config.yaml
model: "self-supervised image encoder"
dataset: "rendered roads seen from a driver's seat, with toy cars, trees and houses"
train_examples: 72500
image_size: 48
crop_scale_min: 0.4
horizontal_flip: true
color_jitter: 0.6
method: "barlow_twins"
arch: "regnet"
norm: "batchnorm"
activation: "relu"
channel_attention: "se"
depths: [2, 2, 2, 2]
kernel_size: 3
stem: "deep"
widths: [48, 80, 144, 256]
projector_hidden: 512
projector_out: 512
projector_hidden_layers: 2
init: "xavier_uniform"
residual_init: "none"
optimizer: "muon"
muon_scale: "match_rms_adamw"
lr: 0.0037
momentum: 0.95
nesterov: true
orthogonalizer: "newton_schulz_5"
adamw_lr_other_params: 0.00085
grad_clip: 1.0
steps: 4400
batch_size: 256
epochs: 15.5
lr_schedule: "linear"
final_lr_fraction: 0.1
warmup_steps: 440
weight_decay: 0.0
adamw_weight_decay_other_params: 0
Rows from block 4 of a small self-supervised image encoder, named by matrix and row number. Rows with one number belong to one channel. Each number is 200 + 20 x the weight over its row's rms, rounded and kept within 0 to 999. All counts start at 0. After the name is the row's rms in percent of the matrix's.
After each channel's rows are labels from the 100 images, of 14848, where the channel reaches its highest value: "place" is the part of the image that holds the peak. Only what is clearly more common there than usual is listed. The data: rendered roads seen from a driver's seat, with toy cars, trees and houses.
# convs1: grouped (4 groups) 3x3 conv, stride 2 (model.blocks.4.convs.1.weight, 144x36x3x3, each kernel summed), inputs within the group 0-35
# convs2: expand pointwise conv (model.blocks.4.convs.2.weight, 144x144x1x1, transposed), outputs 0-71

convs1.49,088,242,187,185,198,204,184,222,197,205,218,198,213,190,216,206,213,229,209,199,161,181,162,178,221,169,221,191,171,217,176,194,167,195,203,226,182
convs2.49,097,193,159,192,188,200,221,144,218,225,234,211,235,193,228,187,187,181,167,254,185,160,216,220,175,160,175,210,222,241,221,203,189,195,202,213,207,260,203,192,190,226,165,212,199,186,216,181,184,208,174,209,217,217,183,228,210,204,175,228,180,195,181,209,205,193,203,180,195,209,217,204,199
place: bottom centre; bottom right

convs1.138,112,181,208,204,202,175,170,200,222,218,192,183,191,233,204,199,230,196,204,181,206,211,228,172,213,182,187,144,184,238,187,207,191,228,176,197,196
convs2.138,094,179,182,211,191,165,160,202,190,211,187,195,215,199,173,208,199,191,162,196,185,174,171,181,165,170,191,166,166,238,178,222,189,215,216,229,189,220,171,228,195,182,182,155,183,196,196,218,212,187,197,191,177,176,180,194,175,217,241,210,147,214,194,200,179,202,203,177,188,184,186,186,209
place: bottom right; middle right

convs1.2,112,192,211,152,217,210,198,249,192,196,227,207,199,180,222,215,208,180,211,172,198,165,179,193,196,203,191,176,229,212,221,174,191,201,214,184,174
convs2.2,099,183,245,203,196,200,229,242,188,212,179,175,201,212,191,201,216,229,218,219,176,249,191,177,181,208,175,172,186,185,195,226,212,158,183,203,212,252,191,207,207,191,216,179,233,213,204,194,210,218,212,201,210,193,204,197,192,231,184,238,186,213,201,202,219,186,201,211,250,176,210,192,207
place: top left; middle right

convs1.14,126,185,171,198,216,198,222,200,213,194,202,180,195,214,227,194,157,225,181,203,199,199,249,193,205,234,185,216,206,197,177,239,237,200,223,194,194
convs2.14,115,176,198,197,189,214,192,184,144,224,245,194,179,239,226,203,173,213,180,185,202,207,208,234,191,210,191,179,185,193,188,176,204,181,198,196,190,203,192,202,187,186,165,211,204,180,207,208,174,187,205,188,197,169,142,179,180,187,230,193,180,187,220,190,224,227,232,158,191,177,220,186,196
place: bottom right

convs1.48,108,206,191,231,184,189,201,201,185,231,208,198,210,239,184,220,224,225,160,193,150,207,194,166,186,177,184,183,175,200,192,187,196,220,208,191,194
convs2.48,118,204,217,194,178,179,183,196,173,180,186,190,202,199,213,204,210,179,225,242,220,230,253,209,217,187,216,215,244,200,229,171,193,193,186,230,219,182,218,211,204,175,215,172,161,202,216,196,185,179,202,245,198,244,211,187,193,214,190,209,194,210,185,222,200,163,192,195,217,212,205,213,186
place: top left

convs1.10,100,207,190,228,223,191,211,191,212,197,183,136,202,205,196,191,190,206,219,209,192,233,218,186,202,196,172,204,203,196,233,236,246,221,203,201,200
convs2.10,097,209,188,227,179,217,183,200,204,160,208,185,213,161,173,209,216,204,221,181,236,184,229,172,213,193,187,233,184,204,204,179,215,202,237,210,204,188,205,179,215,197,199,183,201,191,212,181,214,187,214,187,196,219,196,198,147,171,198,199,203,181,237,188,193,258,186,172,196,210,223,185,193
place: bottom right

convs1.83,084,196,205,219,213,207,205,191,172,206,173,227,213,214,171,200,198,184,205,181,223,183,205,177,167,223,198,160,243,202,183,175,191,182,187,160,194
convs2.83,105,181,219,176,190,212,182,215,182,235,235,208,255,214,217,184,189,163,177,217,213,218,185,178,189,209,227,209,174,209,258,188,190,204,200,211,193,224,210,216,216,217,189,207,218,212,202,209,228,204,170,198,208,222,234,203,176,203,197,216,229,217,184,221,203,185,226,215,241,229,218,194,204
place: top left

convs1.25,100,212,194,191,169,195,195,219,198,250,191,206,176,175,217,169,232,183,191,226,184,245,198,193,170,208,181,195,213,216,189,192,213,193,215,171,210
convs2.25,089,181,183,197,226,208,168,149,191,163,207,200,200,252,198,176,200,211,194,194,212,190,186,208,223,193,207,223,184,218,183,225,228,211,194,205,205,204,213,196,205,189,218,175,201,216,200,242,175,197,205,204,174,220,213,220,189,220,193,194,230,199,200,212,184,200,160,184,224,210,217,169,231
place: bottom centre; top right

convs1.142,110,193,202,250,193,178,212,203,188,213,210,210,238,198,230,184,189,210,225,223,202,197,172,244,190,208,203,204,173,196,215,187,221,189,220,240,204
convs2.142,094,221,182,199,244,204,213,179,221,200,197,175,167,191,176,206,250,206,166,183,214,188,200,230,231,175,207,238,199,177,203,194,214,209,181,193,225,202,206,181,211,187,217,207,233,228,190,237,212,220,194,216,169,215,189,194,207,227,141,203,232,186,217,201,183,230,231,211,212,226,243,219,213
place: bottom centre

convs1.78,100,212,219,181,219,198,192,192,202,234,210,233,187,180,194,184,226,173,176,213,192,203,214,202,162,177,219,194,173,148,198,185,216,216,214,199,174
convs2.78,085,216,220,223,181,242,223,199,208,211,197,190,176,209,183,205,191,215,202,204,187,191,236,218,161,225,225,241,206,209,227,198,225,213,174,230,200,188,187,198,220,202,226,186,217,209,203,201,200,213,206,188,250,202,173,201,185,193,193,205,206,219,237,197,234,188,202,249,173,186,210,237,207
place: centre

convs1.76,080,207,209,233,196,172,185,179,208,218,196,174,180,194,218,202,185,199,212,187,204,220,175,189,154,216,178,237,165,207,220,185,177,231,206,218,185
convs2.76,087,188,201,208,235,229,199,174,195,214,187,193,226,192,225,182,178,177,180,193,192,177,197,193,190,188,179,206,219,206,192,228,178,227,188,171,246,196,190,249,232,184,193,205,204,210,231,168,213,181,190,192,215,199,225,231,226,186,212,190,215,241,204,206,195,189,184,225,193,235,230,198,191
place: bottom centre

convs1.104,099,219,207,204,229,201,162,203,219,180,190,193,186,155,234,182,209,178,202,191,185,202,187,198,186,210,171,203,213,188,224,192,200,172,182,231,243
convs2.104,088,199,175,197,228,195,221,185,189,175,217,214,195,231,209,184,169,185,231,170,206,200,213,224,215,222,177,195,178,202,186,244,180,236,206,233,230,186,193,199,217,215,166,187,176,228,225,197,200,185,195,242,200,203,221,207,236,173,200,156,205,188,216,221,182,200,220,177,196,178,189,204,210
place: middle right

convs1.65,109,209,199,212,204,214,192,186,207,211,153,207,180,185,190,229,188,181,185,152,214,210,203,242,177,188,180,215,193,202,173,198,202,186,228,219,168
convs2.65,093,206,195,179,231,211,187,200,177,190,224,202,205,208,183,209,175,203,223,186,191,200,186,178,156,200,217,190,186,213,208,179,185,185,210,210,199,207,199,156,193,243,205,217,176,196,198,171,178,210,154,185,197,199,217,203,171,218,231,243,233,201,187,180,197,177,146,190,226,211,208,208,170
place: bottom left

convs1.81,108,237,219,186,211,228,193,189,178,176,199,183,201,204,206,226,221,192,215,187,208,217,171,216,158,193,181,209,217,161,199,207,225,155,185,199,195
convs2.81,092,187,189,222,192,173,257,216,202,158,171,205,209,207,197,204,152,187,197,171,201,201,211,196,194,192,164,211,166,180,188,192,204,216,203,186,207,200,192,158,171,206,155,192,228,215,189,200,198,218,182,227,222,221,221,229,192,194,181,195,157,217,207,185,182,187,187,234,192,179,202,173,209
place: middle right; centre

convs1.143,101,194,228,222,151,206,230,220,228,198,213,187,246,208,174,183,222,195,206,174,191,203,206,187,207,173,188,211,202,202,203,212,175,236,205,190,184
convs2.143,097,207,206,169,200,206,205,236,228,196,178,225,172,225,178,228,204,185,181,172,189,197,206,176,208,179,173,187,189,164,194,242,204,193,195,206,165,205,189,164,178,195,212,224,203,213,206,165,173,210,233,194,232,201,201,191,180,157,208,154,184,175,209,200,175,225,178,216,225,194,208,196,197
place: bottom right

convs1.29,123,189,223,205,193,187,178,213,204,210,178,194,211,229,170,219,235,202,189,201,258,192,183,240,189,209,193,217,186,234,197,180,183,208,184,214,189
convs2.29,112,230,218,170,200,214,214,178,233,211,203,184,184,207,216,209,209,204,172,171,206,232,218,189,172,220,244,198,200,189,191,182,211,239,218,215,210,196,231,195,206,220,171,213,191,172,221,216,215,180,191,190,197,178,201,200,217,213,198,189,167,187,204,219,209,171,200,185,195,239,172,225,174
place: centre

convs1.52,104,213,195,195,186,219,194,197,211,239,157,211,176,194,205,209,176,213,204,179,210,197,242,188,217,210,221,185,179,169,224,193,201,175,248,189,198
convs2.52,108,157,209,187,206,184,191,184,213,223,211,250,186,233,242,197,165,185,178,222,214,200,208,159,200,189,195,177,204,205,199,207,195,179,231,197,207,203,191,216,222,176,171,213,164,205,189,221,208,162,190,215,169,227,228,187,203,192,209,186,197,218,240,248,181,205,204,191,175,155,227,191,207
place: middle left; bottom centre

convs1.132,118,169,172,208,210,183,166,209,240,227,208,180,180,206,251,211,200,197,221,161,213,218,188,187,217,181,189,197,199,211,191,204,206,185,183,176,213
convs2.132,097,192,161,196,210,183,195,188,179,181,173,176,191,162,198,193,219,226,172,216,220,184,183,189,197,183,211,222,195,218,217,179,185,235,181,209,203,202,187,233,168,177,193,202,181,168,176,187,230,190,214,205,216,183,202,211,172,186,205,210,226,173,184,189,173,189,195,208,222,195,192,199,207
place: bottom centre

convs1.31,095,166,198,179,184,189,201,195,185,201,207,202,214,213,217,193,192,210,239,231,193,204,223,232,195,170,215,216,209,174,199,220,171,204,199,173,255
convs2.31,099,221,197,221,190,201,184,208,189,186,189,190,227,222,199,249,174,193,168,198,193,227,138,229,177,209,176,188,190,228,187,222,207,187,197,222,177,204,196,192,212,202,211,215,221,226,217,191,183,215,184,201,204,198,183,178,196,173,230,229,215,186,212,181,248,177,171,183,216,173,195,201,238
place: bottom right; middle right

convs1.13,085,243,205,215,215,205,188,205,230,210,253,195,204,188,187,190,172,181,184,176,188,211,174,179,186,192,185,167,193,223,218,218,189,193,214,177,175
convs2.13,105,181,231,260,182,194,199,210,190,188,205,211,212,203,222,226,175,196,186,196,233,197,183,239,209,190,188,194,177,205,158,207,194,211,220,234,201,211,180,193,162,214,174,201,197,188,214,190,202,177,205,215,207,255,243,207,201,185,209,199,206,210,220,227,156,217,192,202,201,185,198,187,206
place: top right; middle left

convs1.39,071,183,190,209,225,195,197,172,186,182,223,210,164,191,202,209,208,163,209,199,214,168,215,193,195,165,188,211,209,185,226,206,256,177,187,181,188
convs2.39,095,196,185,184,210,197,203,188,175,203,185,178,197,160,211,210,177,187,212,184,184,192,183,201,195,177,173,237,222,195,191,208,197,236,177,167,187,201,246,232,210,236,208,197,185,182,187,183,195,191,189,164,198,198,213,183,198,245,205,206,207,197,229,183,216,188,167,248,186,230,193,172,194
place: top left; top centre

convs1.6,111,182,181,204,208,213,242,156,184,184,208,164,200,183,219,190,188,200,191,207,164,169,197,209,203,201,173,215,205,220,219,195,245,216,182,194,189
convs2.6,097,193,159,211,164,188,191,186,184,176,185,210,227,203,221,187,198,212,171,220,225,223,211,185,209,184,183,217,229,185,211,177,197,221,190,231,238,201,169,215,212,212,193,193,198,219,185,204,173,195,178,210,202,202,191,179,205,194,164,178,191,215,255,221,183,197,236,167,167,188,201,228,188
place: bottom right

convs1.26,096,230,214,160,203,212,169,182,199,217,209,195,184,210,251,178,224,179,176,162,172,205,189,204,195,193,186,176,201,208,190,219,205,213,212,226,196
convs2.26,095,167,219,197,198,204,205,211,192,217,205,199,225,212,209,176,181,196,235,213,171,196,177,241,230,172,221,196,193,197,217,174,242,210,222,173,234,219,209,228,180,205,189,188,169,203,190,201,197,220,202,183,231,164,194,162,225,214,200,188,168,186,195,248,177,222,174,228,188,210,182,206,208
place: bottom centre; bottom right

convs1.46,096,209,191,230,197,153,197,176,192,189,190,201,204,191,186,227,182,201,195,216,223,206,209,166,181,237,235,194,208,198,181,213,203,254,184,201,201
convs2.46,108,176,189,237,221,172,202,202,183,189,188,200,211,208,211,187,211,180,183,182,184,228,181,182,210,189,257,197,212,212,203,203,222,219,202,226,171,161,189,222,196,217,233,196,216,233,189,268,187,222,196,175,206,197,186,193,138,209,221,193,176,218,220,198,192,183,225,208,205,185,202,199,181
place: bottom centre; bottom right

convs1.55,075,200,207,208,233,163,192,180,194,188,195,219,195,175,156,214,207,171,198,195,250,183,196,175,200,197,174,211,187,186,204,199,240,217,207,180,212
convs2.55,106,187,205,182,206,201,188,189,226,170,210,169,139,176,214,216,192,199,200,178,198,207,206,199,208,178,183,200,181,199,156,205,183,210,212,178,222,189,189,210,226,194,201,194,198,192,210,224,187,250,205,200,196,201,182,215,170,180,182,232,196,178,206,176,220,149,213,202,192,202,228,202,190
place: top centre; top right

convs1.107,098,223,205,178,197,189,209,189,168,192,147,180,188,219,235,217,186,202,207,192,182,206,189,178,185,196,192,192,186,190,203,188,192,160,156,232,194
convs2.107,103,195,200,182,211,208,248,174,195,180,196,186,213,196,210,216,199,217,190,212,232,183,219,177,159,219,175,188,186,172,195,239,230,190,218,178,224,231,202,192,215,225,217,189,206,191,187,215,199,188,172,199,166,221,189,188,187,243,160,193,164,182,224,174,198,176,173,201,209,169,209,204,173
place: top left; top centre

convs1.56,091,196,201,208,205,175,196,151,198,220,180,197,196,163,178,172,190,185,188,171,237,180,183,212,198,211,221,217,179,202,195,199,220,195,202,163,166
convs2.56,109,204,165,187,197,191,175,196,222,185,199,165,234,218,217,201,188,195,198,223,184,190,186,194,252,197,187,187,203,231,203,172,213,238,203,215,182,219,184,213,198,199,169,173,201,187,144,211,190,185,193,182,196,221,218,200,212,212,182,225,200,164,219,197,188,215,222,183,186,199,204,227,196
place: top centre

convs1.139,087,191,185,201,204,217,195,208,205,225,194,200,152,209,212,222,182,216,222,176,219,214,233,184,207,175,185,170,189,209,199,221,187,183,181,153,169
convs2.139,087,189,200,197,166,196,193,193,193,162,240,203,235,196,188,187,203,180,203,245,145,177,216,216,193,214,215,196,197,186,238,196,170,187,173,211,253,206,216,228,187,229,158,210,211,194,224,187,244,170,188,221,182,233,213,220,212,192,204,207,188,224,182,214,207,154,160,231,195,223,208,201,168
place: top left

convs1.69,113,171,207,223,197,206,182,184,171,202,200,168,218,224,199,201,192,164,169,190,189,217,209,229,178,179,156,193,194,223,211,176,171,215,211,201,178
convs2.69,106,220,193,228,188,184,191,229,207,224,164,213,209,173,208,211,203,200,201,210,234,194,180,184,219,176,190,211,209,194,202,202,190,187,224,216,176,176,191,189,191,169,232,225,169,209,193,187,203,184,251,228,178,225,198,184,189,195,214,196,176,210,191,197,207,195,206,208,232,190,176,182,213
place: bottom left

convs1.15,093,219,259,220,184,181,200,226,175,170,231,188,170,206,183,182,196,169,198,190,198,180,197,202,200,187,193,186,179,203,193,221,182,215,218,171,212
convs2.15,102,194,246,187,213,215,221,235,183,203,216,226,183,187,202,183,179,211,175,190,158,228,202,236,214,197,215,213,197,225,207,216,208,202,196,204,202,243,202,212,165,223,205,181,181,210,219,191,233,192,250,187,212,174,194,226,175,207,215,213,245,255,182,187,213,193,197,203,217,185,178,226,159
place: centre; middle right

convs1.51,122,198,204,174,166,221,209,230,242,197,191,199,190,163,193,210,200,220,181,207,208,181,215,192,213,223,237,190,211,196,188,210,198,197,222,245,233
convs2.51,115,173,184,187,178,203,198,181,173,185,225,193,205,205,188,161,181,207,197,217,202,192,204,194,216,212,211,184,218,198,189,207,173,202,212,184,227,209,189,180,223,196,180,210,239,226,164,218,201,182,202,194,188,166,211,240,202,195,238,190,207,242,201,202,170,169,184,205,167,239,219,166,199
place: bottom centre

convs1.93,079,185,198,240,194,248,193,203,159,192,200,213,213,158,195,193,215,180,199,175,212,187,198,185,194,212,204,209,159,186,193,236,206,204,229,199,200
convs2.93,099,198,206,219,221,197,155,204,177,183,214,207,192,220,193,207,211,201,184,191,211,204,174,220,197,196,194,173,180,199,176,181,176,250,148,182,188,213,210,198,214,206,206,211,218,176,135,246,180,255,224,174,192,214,212,194,177,188,185,186,207,183,203,206,224,193,177,207,216,196,206,203,230
place: bottom left; bottom centre

convs1.9,093,213,249,153,182,183,199,222,188,216,192,208,214,244,188,220,205,197,222,206,213,242,213,193,211,206,197,198,204,186,227,220,204,195,229,205,210
convs2.9,096,174,214,169,219,202,194,167,198,171,213,213,199,192,218,181,242,204,203,199,177,218,183,196,207,213,176,201,158,192,174,204,182,197,183,173,181,186,202,200,182,178,195,206,182,194,184,200,197,203,199,208,232,207,190,195,171,187,204,173,176,169,200,173,194,179,192,226,209,201,183,197,185
place: middle right; bottom right

convs1.73,103,241,206,208,227,205,185,202,215,170,198,186,212,216,210,182,178,203,219,181,187,190,197,195,156,187,174,193,254,220,194,193,186,188,171,224,190
convs2.73,097,170,195,205,202,162,226,204,214,175,193,209,160,195,224,202,171,178,183,212,171,207,217,198,188,201,217,159,193,175,206,229,206,149,196,208,195,179,162,187,180,252,196,203,217,226,187,234,226,192,166,165,230,173,206,215,213,223,210,240,203,209,188,222,208,187,227,207,203,200,223,213,199
place: middle right

convs1.58,081,173,201,201,196,217,200,190,185,209,183,191,204,160,203,189,223,194,181,210,232,211,147,183,221,201,229,193,201,209,178,191,225,240,217,223,224
convs2.58,089,182,171,191,194,192,192,221,201,207,181,202,192,231,185,209,228,199,231,184,171,211,209,183,188,195,201,211,215,195,192,186,176,177,204,215,223,197,213,191,188,180,201,222,199,229,196,215,165,244,199,175,188,207,215,219,233,213,205,218,178,228,189,204,200,185,224,219,201,209,190,236,234
place: bottom centre